config = dict(
    encoder_arch='res2net',
    encoder_norm='batchnorm',
    encoder_activation='hardswish',
    decoder_layers=8,
    decoder_bias='qkv',
    decoder_positions='sincos',
    optimizer='muon',
    lr=0.013,
    nesterov=False,
    orthogonalizer='polar_express',
    adamw_lr_other_params=0.0022,
    batch_size=192,
    adamw_weight_decay_other_params=0.05,
)
Rows from block 2 of the image encoder, named by matrix and row number. Each number is 50 + 12 x the weight over its row's rms, rounded and kept within 0 to 99. All counts start at 0. After the name is the row's rms in percent of the matrix's.
# mid00: scale 1 3x3 conv (encoder.blocks.2.mid.0.0.weight, 64x64x3x3), inputs 44-54, a 3x3 kernel for each
mid00.0 112:41 73 45 64 50 26 50 24 35 79 88 45 71 61 53 51 34 54 07 47 40 56 50 34 22 27 43 46 49 49 54 48 50 40 37 37 42 45 46 62 68 50 52 52 55 54 65 57 65 40 44 50 34 48 36 40 43 52 53 68 46 59 53 55 54 57 62 62 50 49 49 30 80 63 52 59 52 45 50 47 47 27 49 42 36 58 39 55 51 44 11 35 51 15 46 21 66 41 40
mid00.1 105:54 35 68 57 50 45 08 58 50 29 62 65 70 80 55 61 58 67 59 41 51 47 49 64 38 75 62 61 49 63 58 53 48 36 48 61 58 47 46 54 56 45 53 73 58 53 43 55 68 64 61 41 61 40 52 33 47 47 59 53 45 44 51 65 36 70 47 61 54 48 57 49 27 48 54 59 60 55 52 66 49 45 51 04 37 24 48 46 32 65 69 50 53 35 59 46 25 75 61
mid00.2 096:29 65 43 33 50 59 27 54 58 42 26 50 34 36 38 44 49 44 87 38 44 45 45 39 55 64 67 61 48 44 30 38 58 50 36 50 45 43 62 42 34 48 55 44 57 47 60 44 28 47 27 32 43 40 57 42 57 36 19 53 49 46 49 46 55 52 44 62 26 39 53 63 35 63 34 48 58 67 18 46 31 73 53 46 33 32 34 68 33 47 28 66 37 31 45 31 28 66 20
mid00.3 095:70 54 71 40 37 32 55 37 67 45 48 39 17 35 34 38 31 31 14 79 46 52 38 46 58 45 61 65 58 55 45 43 29 44 35 51 16 39 57 37 41 62 23 48 48 53 68 63 51 39 56 36 60 36 57 50 40 51 72 36 53 57 31 58 65 59 40 23 42 37 32 50 68 33 53 44 42 36 66 39 33 42 60 39 73 58 51 65 46 39 20 58 67 74 39 60 82 41 44
mid00.4 089:48 58 58 50 64 65 75 45 56 43 52 44 73 60 96 75 78 61 22 31 39 62 73 37 45 57 48 37 54 55 64 49 43 55 56 44 47 64 42 55 45 43 40 52 49 49 39 44 45 54 76 53 67 70 43 54 47 51 53 57 38 40 40 54 53 40 59 48 41 68 54 38 54 63 45 63 37 52 65 31 55 52 62 76 49 56 63 03 74 68 55 36 37 27 48 58 36 46 33
mid00.5 110:41 40 37 67 61 54 36 73 36 35 66 35 82 70 53 36 56 66 56 05 39 32 53 48 44 48 26 40 45 32 39 54 61 48 41 49 39 51 59 36 47 46 52 32 53 41 36 61 78 53 32 35 66 44 50 45 50 40 49 48 55 44 52 39 48 44 47 53 46 41 48 43 40 50 41 52 46 46 50 52 52 64 77 56 16 55 66 68 57 30 68 25 38 21 43 62 35 51 10
mid00.6 085:41 39 54 61 57 81 48 81 66 43 49 55 48 78 84 71 72 50 47 86 32 70 54 52 69 41 86 35 48 58 74 42 50 52 59 69 43 40 54 44 65 52 44 65 21 61 72 29 60 71 59 72 58 76 46 24 39 38 53 47 48 48 42 39 37 47 53 39 59 49 63 60 48 40 41 49 49 71 43 58 38 72 65 83 73 45 51 70 53 60 41 58 37 67 16 50 52 68 72
mid00.7 106:38 49 57 47 35 43 51 50 44 55 47 44 82 29 31 33 43 54 71 44 62 43 66 43 78 60 36 48 53 45 55 41 58 44 53 35 50 55 41 63 72 45 48 40 50 49 27 62 65 57 35 55 47 45 55 43 62 52 47 58 46 56 50 61 54 52 70 43 51 52 49 41 43 71 53 48 63 43 38 31 59 33 56 38 25 67 60 52 21 40 60 32 66 26 94 32 47 44 51
mid00.8 095:55 58 31 49 38 45 53 26 65 53 78 48 22 49 71 45 49 70 39 58 49 55 45 60 35 37 67 48 54 44 39 34 76 42 51 60 81 52 38 37 81 42 50 52 57 55 33 46 50 51 64 53 39 56 45 64 42 47 47 58 53 47 58 61 51 44 42 62 83 45 27 68 59 81 72 39 56 83 53 33 43 28 47 67 52 62 29 28 59 02 41 40 33 45 31 41 34 41 33
mid00.9 098:44 50 33 32 47 27 43 26 31 45 56 50 47 29 60 45 36 64 61 53 51 59 26 35 32 31 70 46 32 32 63 57 37 41 53 69 66 59 53 72 58 56 58 54 53 47 74 41 55 26 51 38 29 62 62 45 42 50 54 48 54 43 66 49 84 55 55 62 50 54 65 47 51 56 42 34 65 66 54 59 48 45 41 63 44 56 01 48 27 41 70 69 60 44 38 34 58 44 02
mid00.10 101:30 30 32 24 62 54 54 62 78 76 36 46 20 78 56 22 70 49 32 48 54 44 63 52 38 63 67 40 31 30 49 70 56 38 66 49 44 41 36 50 46 41 41 56 48 51 48 35 23 51 29 29 60 59 55 42 43 52 59 52 56 47 44 38 45 23 56 60 62 56 46 55 64 53 46 38 45 45 51 55 41 62 36 74 70 64 45 49 40 39 15 48 58 36 54 36 55 55 30
mid00.11 110:46 45 24 54 83 32 54 58 21 42 34 55 69 54 71 70 42 59 49 40 58 87 54 36 82 72 44 49 43 45 72 56 36 55 50 38 39 55 52 36 52 44 37 51 58 56 64 39 70 61 67 79 79 58 45 60 48 38 53 55 42 47 43 59 38 48 46 64 31 60 62 35 50 47 46 42 70 45 48 51 61 41 35 46 61 26 15 33 36 36 60 53 33 41 52 30 40 57 37
mid00.12 099:49 63 30 16 56 45 48 24 31 61 68 26 42 70 25 60 35 42 19 91 47 43 70 45 43 34 28 30 76 48 28 55 44 50 46 39 50 38 51 57 42 31 41 62 64 29 67 00 43 46 29 48 30 39 57 50 42 43 60 46 36 58 58 46 47 41 47 47 45 44 52 44 54 56 43 36 57 43 67 44 48 45 50 86 46 48 75 35 40 54 57 56 55 21 44 38 45 16 34
mid00.13 105:49 55 53 44 48 36 39 38 29 26 15 43 48 39 58 35 45 97 88 16 51 52 10 22 52 13 59 44 38 46 51 42 32 54 33 75 40 58 54 53 46 57 49 65 61 51 40 61 51 52 37 36 35 53 45 49 49 57 50 42 44 41 42 48 53 62 52 41 36 42 59 45 34 68 55 53 67 65 49 65 47 58 46 42 35 60 52 72 50 53 70 45 59 27 46 38 45 62 29
mid00.14 100:33 52 43 68 20 43 41 59 46 00 18 50 42 30 58 66 56 51 41 29 46 20 24 40 94 44 63 40 47 46 61 40 37 67 58 56 43 43 57 56 34 64 72 55 42 49 26 60 29 39 47 81 44 46 49 58 47 60 50 47 43 53 59 39 37 63 50 45 37 64 75 48 43 56 41 56 36 62 46 57 37 80 49 47 54 73 40 53 33 51 74 43 45 71 52 24 68 48 46
mid00.15 089:47 35 67 51 53 26 66 29 35 52 21 59 37 66 42 67 44 37 42 18 55 40 38 43 42 52 42 54 44 70 46 54 38 54 53 53 52 50 31 32 55 56 42 45 45 56 31 45 32 40 57 50 30 52 48 68 64 53 54 54 44 42 52 30 33 66 23 42 51 55 35 82 40 47 64 60 43 43 55 71 66 76 66 27 64 45 47 24 33 54 47 35 70 52 42 21 40 47 68
mid00.16 105:49 45 32 55 13 78 71 77 53 55 40 49 65 43 51 57 57 47 23 35 58 47 00 48 47 74 55 25 47 42 55 29 57 48 69 68 49 43 50 57 52 51 48 46 43 42 32 53 54 34 44 66 74 46 50 54 51 50 57 57 52 58 55 35 55 46 55 50 52 42 72 61 52 64 46 56 68 51 56 57 52 48 81 53 63 27 53 55 44 76 32 63 39 59 38 64 59 61 67
mid00.17 110:62 54 70 34 43 38 72 22 47 51 45 68 48 44 36 59 55 39 50 65 45 28 33 45 51 34 38 46 50 66 52 45 29 60 32 30 47 53 47 62 63 27 52 53 38 49 61 47 20 43 42 53 32 50 51 54 62 48 56 44 59 40 57 39 47 63 40 53 49 59 16 42 49 31 55 49 55 39 65 47 54 61 43 32 73 37 46 18 65 37 55 40 35 46 44 40 44 31 48
mid00.18 096:61 71 58 35 63 55 60 38 39 42 85 85 51 89 54 45 30 39 52 82 62 59 47 49 47 34 36 56 53 63 38 62 60 39 46 44 53 39 46 16 46 53 53 53 46 42 69 32 61 54 58 59 35 35 50 56 51 44 41 46 44 42 40 55 50 48 34 47 43 35 29 34 52 52 52 33 45 45 51 60 40 47 52 81 33 47 59 57 56 52 55 57 63 50 30 51 64 55 32
mid00.19 104:73 36 20 65 43 69 40 71 49 51 59 21 60 58 47 52 69 23 61 30 23 77 56 67 59 67 73 61 50 34 69 56 72 49 60 43 60 44 45 57 68 28 63 64 48 67 29 43 61 46 63 62 63 36 45 39 46 55 54 52 30 47 51 59 43 52 70 71 55 41 77 54 49 75 38 52 67 36 46 63 54 32 42 43 35 21 72 50 46 61 67 69 29 60 30 60 45 59 69
mid00.20 104:45 52 50 63 30 26 33 60 38 54 32 51 81 49 22 71 50 29 58 72 56 48 35 33 52 04 22 48 48 51 41 23 37 43 64 33 53 46 48 51 48 38 42 67 34 49 52 58 48 42 36 64 25 41 45 46 53 57 54 48 39 58 46 32 50 52 58 34 23 41 54 29 52 41 39 70 41 46 51 61 57 45 53 54 09 62 69 40 94 59 41 50 54 27 15 47 21 25 55
mid00.21 105:39 56 65 45 53 71 72 52 73 48 24 39 31 68 76 39 71 65 46 63 65 51 35 67 63 38 85 51 62 63 50 44 64 64 50 79 51 64 41 58 59 55 56 48 41 42 52 55 44 38 93 57 69 69 40 55 57 52 62 49 53 48 48 38 53 63 42 59 69 70 39 64 52 49 51 42 62 62 53 59 52 37 59 38 67 41 66 61 49 62 56 64 48 50 51 61 69 20 49
mid00.22 098:49 33 46 18 57 35 40 61 55 31 54 59 68 66 25 29 25 44 46 34 55 28 48 29 50 37 25 52 36 56 26 41 27 42 35 34 47 44 76 26 39 59 56 29 46 41 44 47 56 61 37 32 58 42 46 34 48 40 33 40 61 37 55 45 38 60 24 40 29 41 40 61 60 51 48 66 40 52 63 43 55 48 32 34 38 61 57 48 50 53 54 60 48 30 57 51 49 61 27
mid00.23 090:71 49 35 20 41 38 28 20 30 15 42 39 36 38 51 30 39 34 17 37 51 48 50 32 58 35 11 34 45 54 47 47 41 35 25 38 57 47 44 66 47 42 53 63 43 65 39 61 35 45 41 30 35 46 53 47 50 52 51 35 44 50 53 42 44 32 42 51 42 49 52 40 55 63 60 57 50 47 34 67 71 44 51 64 46 51 64 43 45 66 67 32 29 51 49 73 30 55 47
mid00.24 083:31 47 59 38 57 50 35 43 28 51 35 44 73 45 36 46 20 28 76 12 80 18 50 49 32 45 46 57 40 34 58 42 50 51 51 55 57 41 47 49 46 41 62 47 52 26 41 69 32 46 34 39 61 44 37 54 42 52 39 49 43 50 65 53 48 51 51 40 57 42 62 52 39 72 40 46 59 40 58 42 41 67 52 44 47 41 54 68 54 51 40 57 68 18 30 49 35 51 60
mid00.25 100:67 24 51 78 20 42 99 53 33 36 49 37 60 44 45 70 53 60 75 64 44 55 44 50 50 50 38 67 23 26 74 41 39 62 39 40 60 48 50 46 56 64 36 45 66 56 63 54 64 36 51 69 38 36 57 57 42 61 52 54 47 51 44 54 41 42 60 33 49 56 43 34 29 45 54 44 50 51 56 46 56 55 50 45 43 42 52 02 62 55 66 55 56 48 49 48 52 60 33
mid00.26 114:54 64 55 61 59 61 58 43 66 49 48 45 40 58 88 30 86 65 59 62 59 59 65 38 40 29 77 54 63 52 40 59 74 62 64 78 47 51 52 43 53 44 62 47 58 59 71 64 56 62 55 29 40 71 59 49 60 46 35 58 49 57 49 42 49 47 50 48 49 55 55 68 48 31 59 53 48 60 47 57 66 46 55 60 53 80 28 73 50 71 59 77 60 67 89 12 86 24 69
mid00.27 097:50 55 53 50 50 72 39 20 63 46 58 57 18 39 68 43 38 53 40 27 47 53 40 86 49 18 62 57 45 63 33 41 57 38 30 48 51 54 35 57 48 32 49 49 50 45 47 53 31 49 60 43 33 62 54 46 39 58 50 45 49 43 40 43 44 49 41 31 50 32 59 44 56 53 50 51 51 38 54 37 41 55 57 43 44 24 65 32 49 66 57 44 42 72 34 66 47 46 60
mid00.28 100:69 73 64 64 58 65 63 54 74 49 76 60 49 81 66 76 63 63 34 72 63 58 80 61 77 52 63 52 51 35 57 59 50 73 51 64 59 37 58 38 30 53 50 45 47 49 51 76 62 69 64 60 50 53 63 54 46 41 41 50 54 46 51 72 44 72 52 67 58 61 48 57 50 38 46 38 43 51 42 57 57 48 58 00 95 53 46 52 68 65 45 48 60 71 38 57 64 35 48
mid00.29 096:49 59 69 63 73 54 65 66 10 97 56 58 58 75 51 71 55 68 55 42 59 67 64 51 79 70 20 64 54 68 54 66 42 55 52 45 50 55 47 57 45 48 51 52 51 72 54 46 51 54 57 83 68 34 45 46 49 49 45 36 49 51 61 49 52 56 51 51 48 55 49 46 65 49 54 53 53 59 39 53 67 32 52 70 54 32 34 68 47 37 35 48 69 53 39 56 65 88 44
mid00.30 106:50 45 46 65 50 92 38 35 51 33 73 44 18 49 76 49 31 57 52 37 35 53 50 61 48 45 37 48 47 65 58 36 74 49 31 42 58 46 46 63 69 66 40 54 46 45 35 19 38 85 67 40 54 60 57 45 35 46 50 60 49 51 51 51 42 49 62 62 63 33 57 41 38 60 63 49 27 55 52 30 49 61 53 71 70 29 75 66 44 19 44 30 40 75 37 90 44 51 53
mid00.31 093:72 33 50 49 49 43 35 45 34 30 49 38 67 53 51 46 34 47 01 39 37 68 49 51 47 54 47 42 49 55 63 53 42 45 55 30 43 57 48 57 47 38 36 47 52 28 16 72 60 47 38 38 63 54 44 61 39 75 53 58 52 65 43 56 36 54 47 45 51 33 58 44 73 44 42 63 42 47 47 43 31 35 50 35 28 45 38 79 56 37 61 34 84 31 24 48 36 58 70
mid00.32 115:41 47 60 60 73 72 79 74 71 54 39 53 20 61 37 47 54 24 26 72 59 43 68 67 56 99 86 39 50 59 49 59 60 61 57 50 55 58 46 51 39 48 50 50 48 45 56 72 34 74 50 47 85 55 58 44 58 59 45 42 54 54 46 50 54 66 57 51 62 57 61 55 53 28 43 42 43 43 54 42 29 51 59 25 61 37 48 57 41 64 53 63 63 55 38 56 79 72 88
mid00.33 101:35 46 42 38 32 43 62 23 37 45 50 71 34 55 66 60 33 42 54 50 45 54 37 65 54 48 23 43 36 65 39 56 55 56 24 20 50 41 41 40 44 54 51 46 36 41 55 12 48 33 91 53 47 54 55 42 51 49 61 41 57 36 36 38 42 29 41 37 72 54 12 48 48 48 52 40 41 56 54 47 52 51 40 58 60 50 16 41 59 63 43 64 57 68 46 36 70 36 50
mid00.34 103:59 33 57 48 57 53 34 47 51 53 55 45 52 61 58 40 50 73 62 32 20 23 59 72 46 88 48 68 42 38 46 61 64 28 64 53 56 50 50 57 46 42 28 47 43 54 47 32 43 52 61 42 51 57 49 61 56 55 53 56 58 58 51 58 53 43 54 43 55 29 57 53 53 43 48 57 40 56 42 31 47 43 34 63 57 65 66 63 72 25 44 30 56 49 48 63 52 70 32
mid00.35 091:56 57 69 52 35 22 20 57 30 44 55 59 63 48 39 48 49 40 46 69 56 35 64 34 45 53 10 68 51 58 66 54 39 56 52 33 55 43 71 32 69 60 45 44 34 48 61 37 37 46 18 36 55 39 51 42 46 54 54 44 55 59 42 59 48 62 55 51 27 38 50 32 45 42 44 60 28 23 48 43 53 51 55 63 28 46 71 62 42 50 35 52 50 29 56 54 26 62 32
mid00.36 094:34 52 39 51 38 45 59 59 20 43 39 29 68 59 37 64 61 46 70 48 70 59 37 21 80 48 41 36 44 43 35 52 38 45 77 49 46 59 46 50 52 51 54 61 69 54 55 61 63 40 36 58 34 37 51 54 60 48 60 44 43 46 43 60 55 56 60 57 38 51 51 51 48 50 35 51 42 42 37 39 49 39 41 53 47 50 56 37 66 64 53 62 51 79 36 63 30 90 38
mid00.37 106:55 38 27 38 63 97 50 37 66 26 71 46 61 39 64 69 52 38 71 24 40 52 37 76 29 38 47 46 35 36 36 41 59 51 48 52 46 43 51 51 50 39 57 54 34 47 45 35 54 40 55 35 50 63 51 47 43 47 49 53 57 53 51 48 32 37 44 30 63 56 41 63 34 62 59 51 56 60 55 54 50 62 33 47 55 62 41 54 28 54 64 14 37 44 47 63 38 40 64
mid00.38 103:51 62 62 57 47 38 69 50 26 50 42 52 58 21 34 81 49 41 55 28 58 58 41 38 58 41 37 65 47 58 82 51 46 71 68 38 50 45 61 55 51 48 51 37 57 52 43 64 41 34 35 69 20 46 53 67 33 60 46 54 46 54 45 63 50 69 65 48 46 64 52 51 48 58 36 59 51 37 55 76 53 45 39 42 29 42 64 18 71 42 38 78 60 60 43 59 38 45 52
mid00.39 095:47 49 63 49 46 36 33 37 41 44 32 63 12 45 42 30 41 50 45 88 61 24 56 39 26 38 32 49 28 45 22 48 38 36 65 45 52 64 48 64 43 47 53 49 54 59 61 63 45 57 54 41 51 52 47 51 47 36 38 56 38 38 67 62 61 59 40 24 37 38 78 29 40 19 61 53 46 51 40 53 67 50 43 27 63 48 76 46 46 55 22 78 48 66 57 40 35 47 42
mid00.40 093:39 28 35 65 38 52 55 42 46 40 46 37 51 51 23 55 36 63 66 40 42 52 53 51 54 66 18 64 56 24 58 46 37 49 54 40 62 44 54 56 43 33 53 77 46 37 29 42 31 35 45 71 47 48 45 46 50 46 41 68 59 44 47 44 38 49 58 52 49 66 71 51 53 44 45 51 53 49 53 27 99 75 54 45 36 34 45 10 49 37 65 03 25 33 45 52 42 49 71
mid00.41 110:33 80 57 34 44 47 13 78 64 61 36 53 57 57 48 49 73 22 51 56 54 27 33 46 36 91 68 44 54 46 21 59 59 45 74 49 51 46 46 36 59 50 54 53 65 54 53 50 68 27 31 21 67 54 50 55 43 43 53 45 56 51 30 50 55 47 36 49 43 53 63 46 48 52 49 51 67 42 50 50 47 49 63 71 50 66 82 62 54 58 51 63 77 35 59 64 41 57 99
mid00.42 087:62 23 49 39 44 48 39 56 44 35 24 51 19 42 36 30 34 43 40 99 51 50 52 54 31 65 13 54 35 54 12 44 63 34 60 44 55 49 62 13 66 46 57 38 66 57 57 52 43 55 35 44 53 62 52 43 40 57 33 58 37 50 41 60 42 57 39 48 58 44 54 55 23 41 54 63 52 55 49 49 44 52 47 33 52 48 38 62 64 46 29 57 68 69 39 27 31 46 52
mid00.43 101:63 41 37 54 48 34 59 38 42 79 46 58 54 45 34 36 31 50 19 77 45 98 25 41 64 46 21 41 68 35 69 27 44 49 42 37 53 47 57 56 44 63 56 52 56 44 58 64 54 50 44 44 35 60 60 53 57 65 43 43 49 51 48 52 45 32 37 34 33 44 39 50 61 51 44 59 61 36 55 37 57 18 49 40 41 38 64 49 43 40 61 32 45 23 37 53 65 40 56
mid00.44 104:39 63 44 25 62 52 61 81 54 70 68 45 48 42 41 45 50 53 56 33 55 44 57 72 63 73 60 57 42 40 46 47 54 44 43 53 47 35 50 51 49 56 40 48 65 51 78 46 42 68 46 82 58 58 47 50 36 49 62 39 32 47 44 40 44 44 41 34 36 45 48 55 49 55 55 47 54 40 46 44 44 40 26 58 18 64 80 31 51 67 50 21 60 47 54 59 72 58 64
mid00.45 104:44 33 24 46 19 32 50 36 39 49 36 45 30 61 51 42 43 47 49 21 36 31 15 60 26 23 51 61 33 38 34 06 45 27 30 47 65 24 60 65 19 60 61 44 54 56 45 24 37 55 48 50 27 57 55 56 52 44 36 29 52 66 44 65 42 38 36 26 50 40 40 37 52 63 43 49 77 37 53 44 37 49 48 57 49 45 40 52 38 44 56 39 35 60 46 34 42 31 45
mid00.46 088:79 55 41 44 71 80 16 84 90 43 52 53 75 81 66 53 57 60 32 58 47 46 55 50 55 57 67 39 51 42 42 70 54 30 68 66 43 50 68 65 53 55 33 60 50 47 55 60 52 54 61 57 55 62 62 53 50 53 68 46 38 44 52 56 55 42 45 53 53 35 59 64 54 47 49 52 51 41 23 46 63 49 45 54 43 49 56 47 59 56 40 44 33 46 29 53 26 43 79
mid00.47 091:51 42 30 53 51 48 28 20 37 52 41 47 36 37 20 31 36 44 85 34 46 27 50 45 49 28 18 62 57 42 60 41 44 40 27 42 56 61 41 44 39 53 59 56 46 43 34 46 45 38 46 18 28 37 51 34 57 49 40 46 47 46 53 51 22 39 48 44 66 32 23 35 52 45 47 46 21 50 57 67 84 45 64 66 33 53 55 61 25 32 52 43 32 35 60 49 54 53 22
mid00.48 087:47 44 67 24 47 23 43 36 36 37 39 65 38 51 50 30 31 39 77 72 54 42 64 51 63 61 26 47 51 70 37 33 41 27 43 23 66 53 51 79 41 38 37 30 39 51 72 41 49 42 43 40 44 41 47 61 62 65 48 57 31 53 49 64 73 54 54 44 33 33 45 38 43 22 66 54 45 58 37 41 55 65 39 56 51 34 43 71 45 46 71 66 53 33 56 56 51 64 45
mid00.49 109:56 48 53 41 35 31 69 57 59 44 30 46 70 34 41 66 46 41 63 39 49 68 47 31 45 38 51 39 39 40 81 42 36 57 42 48 55 55 64 49 54 53 40 50 36 61 37 80 39 46 46 52 39 52 54 44 52 57 40 48 53 42 51 48 49 70 60 55 46 69 44 48 45 64 51 50 49 45 65 56 42 47 36 21 28 46 69 20 55 48 84 63 44 22 48 47 39 26 74
mid00.50 108:38 61 68 53 64 64 36 48 47 70 53 28 46 30 25 39 27 25 54 78 45 89 59 46 35 52 43 46 64 45 56 55 41 42 21 51 23 45 63 38 33 58 49 20 57 48 51 31 51 65 50 40 58 28 54 48 55 39 36 40 52 37 41 40 61 50 44 60 56 40 35 57 47 37 44 48 54 48 44 52 54 44 52 64 53 33 32 37 27 43 23 71 68 74 85 79 26 63 80
mid00.51 103:45 52 37 52 52 25 43 54 35 51 59 51 52 25 19 27 37 23 55 59 36 39 76 36 44 51 28 58 58 36 44 53 29 61 57 42 42 49 46 42 43 52 61 55 53 36 38 33 67 36 43 25 47 37 35 46 54 59 58 48 54 59 57 46 49 50 50 36 50 62 48 49 53 49 55 57 34 35 44 43 49 56 58 32 35 79 54 66 47 59 68 67 21 42 99 59 70 49 71
mid00.52 096:35 55 40 22 41 39 33 54 44 39 44 28 05 26 42 33 46 36 84 34 29 43 41 48 56 34 60 54 37 61 25 45 67 37 42 58 65 41 61 63 46 53 44 63 59 67 38 19 34 31 32 33 49 37 43 45 55 40 35 52 37 47 52 53 43 46 39 43 53 28 52 55 27 55 41 51 47 71 55 51 37 49 43 69 76 72 46 59 55 56 48 19 25 66 51 39 75 36 69
mid00.53 099:37 32 50 52 30 50 72 27 34 55 39 24 38 39 37 51 38 49 58 41 40 64 55 47 53 31 17 51 32 24 45 51 59 67 36 34 61 68 58 66 60 48 58 50 56 52 49 68 39 33 35 59 34 33 57 45 51 49 52 54 69 52 44 50 35 42 57 59 43 71 48 45 58 66 50 43 53 53 76 62 72 45 41 55 61 35 40 32 36 38 26 63 62 67 50 60 82 35 10
mid00.54 116:32 50 56 38 76 00 45 65 78 54 33 60 52 54 36 59 57 41 59 56 30 39 64 31 53 62 78 56 53 52 41 63 42 37 56 57 42 62 57 47 44 63 42 25 48 50 51 26 47 65 36 77 70 70 54 54 50 39 45 56 39 48 45 45 51 53 37 67 50 37 60 63 41 39 60 51 55 56 42 53 47 59 52 85 42 60 52 54 57 38 42 59 58 40 73 29 41 49 93
mid00.55 091:48 56 55 69 68 65 59 60 76 57 67 36 81 41 63 68 60 66 32 56 72 61 41 81 62 53 59 52 55 71 74 44 71 68 51 61 59 68 37 47 53 33 54 39 52 44 57 27 68 42 64 60 57 69 35 50 48 53 53 50 40 49 41 42 64 61 57 59 71 71 47 62 70 57 53 58 37 68 60 63 57 32 63 59 42 64 44 26 78 49 22 44 68 46 65 32 24 69 51
mid00.56 115:47 80 35 34 24 72 31 33 24 46 78 48 40 45 71 44 58 67 49 44 47 12 50 62 36 30 49 55 78 58 35 40 46 49 44 57 50 51 39 71 56 50 49 51 50 63 40 23 22 44 63 19 27 31 43 78 53 48 55 55 49 66 60 59 60 35 44 44 56 43 45 46 45 54 41 47 70 59 55 66 50 71 60 66 62 54 29 65 53 47 48 46 39 45 43 69 47 34 15
mid00.57 090:38 43 60 54 34 31 48 39 42 49 39 53 54 46 52 64 24 47 60 84 39 25 47 51 40 46 44 49 41 49 63 40 47 69 41 50 94 56 51 71 75 48 56 62 50 51 66 62 60 66 39 23 54 49 56 37 38 31 54 59 43 39 54 28 47 59 85 57 56 56 59 54 56 67 78 73 36 51 72 49 41 35 37 28 44 81 68 47 42 39 38 81 80 57 69 46 44 32 47
mid00.58 091:63 68 61 43 27 49 46 45 34 54 54 44 06 39 28 32 29 43 13 77 49 48 44 38 36 47 30 40 69 46 28 44 52 45 33 41 66 55 51 65 46 57 58 69 55 53 77 64 46 35 32 13 35 40 60 56 50 56 45 54 43 51 58 61 69 68 30 62 60 47 51 45 61 22 35 43 56 43 49 38 87 22 48 40 78 38 48 71 41 36 50 32 61 99 44 50 39 44 42
mid00.59 110:41 41 65 40 52 51 59 69 54 51 39 66 53 40 47 41 77 52 58 51 67 49 53 69 34 75 31 59 54 86 59 42 46 67 51 46 51 38 55 48 21 42 47 40 51 51 48 67 47 70 39 28 84 42 51 50 61 51 42 39 59 46 54 54 62 62 55 34 35 51 54 61 65 60 55 41 47 45 58 49 45 71 40 29 66 70 68 74 44 29 46 51 56 68 62 50 61 54 57
mid00.60 095:51 48 58 29 42 37 32 31 26 50 45 54 08 36 54 28 49 44 47 41 69 33 51 29 45 60 30 59 23 35 29 31 44 29 55 55 43 65 34 28 37 56 35 48 73 63 58 62 53 54 55 55 29 46 52 37 51 50 41 57 43 57 43 46 56 36 55 17 57 29 23 65 52 56 65 67 26 41 31 30 51 65 48 32 67 61 57 53 43 49 27 62 38 64 49 65 46 62 55
mid00.61 099:59 61 69 57 57 46 42 48 22 38 43 65 59 75 45 69 89 51 48 57 50 57 51 51 45 66 30 49 48 61 52 72 42 39 48 44 66 49 54 52 68 58 48 77 35 44 62 51 58 52 49 81 55 26 46 54 53 49 54 53 40 46 56 47 38 37 70 63 56 37 48 45 55 47 52 53 43 53 47 65 52 56 60 39 44 40 35 43 54 53 44 74 61 69 50 41 12 68 10
mid00.62 098:55 29 34 42 44 28 32 30 51 44 35 39 25 32 43 33 50 60 21 42 47 23 44 32 29 08 22 45 48 27 36 17 33 45 43 44 49 68 41 27 65 36 47 68 53 47 46 41 32 38 55 21 39 58 54 44 53 52 45 60 65 62 58 58 39 53 43 53 27 49 36 50 66 36 57 53 35 47 68 57 72 31 48 40 44 49 52 48 57 42 63 43 61 40 43 24 53 31 37
mid00.63 094:58 73 57 43 42 33 50 50 50 51 42 42 45 39 37 60 40 35 37 43 69 76 39 37 49 47 64 28 62 60 63 41 40 70 51 49 47 62 49 71 34 49 69 64 55 48 48 34 31 35 26 48 64 44 50 51 60 58 57 56 50 42 48 46 60 54 40 67 44 49 68 43 58 58 60 36 48 58 66 56 29 17 30 57 58 43 70 35 14 55 70 42 42 41 32 35 73 43 63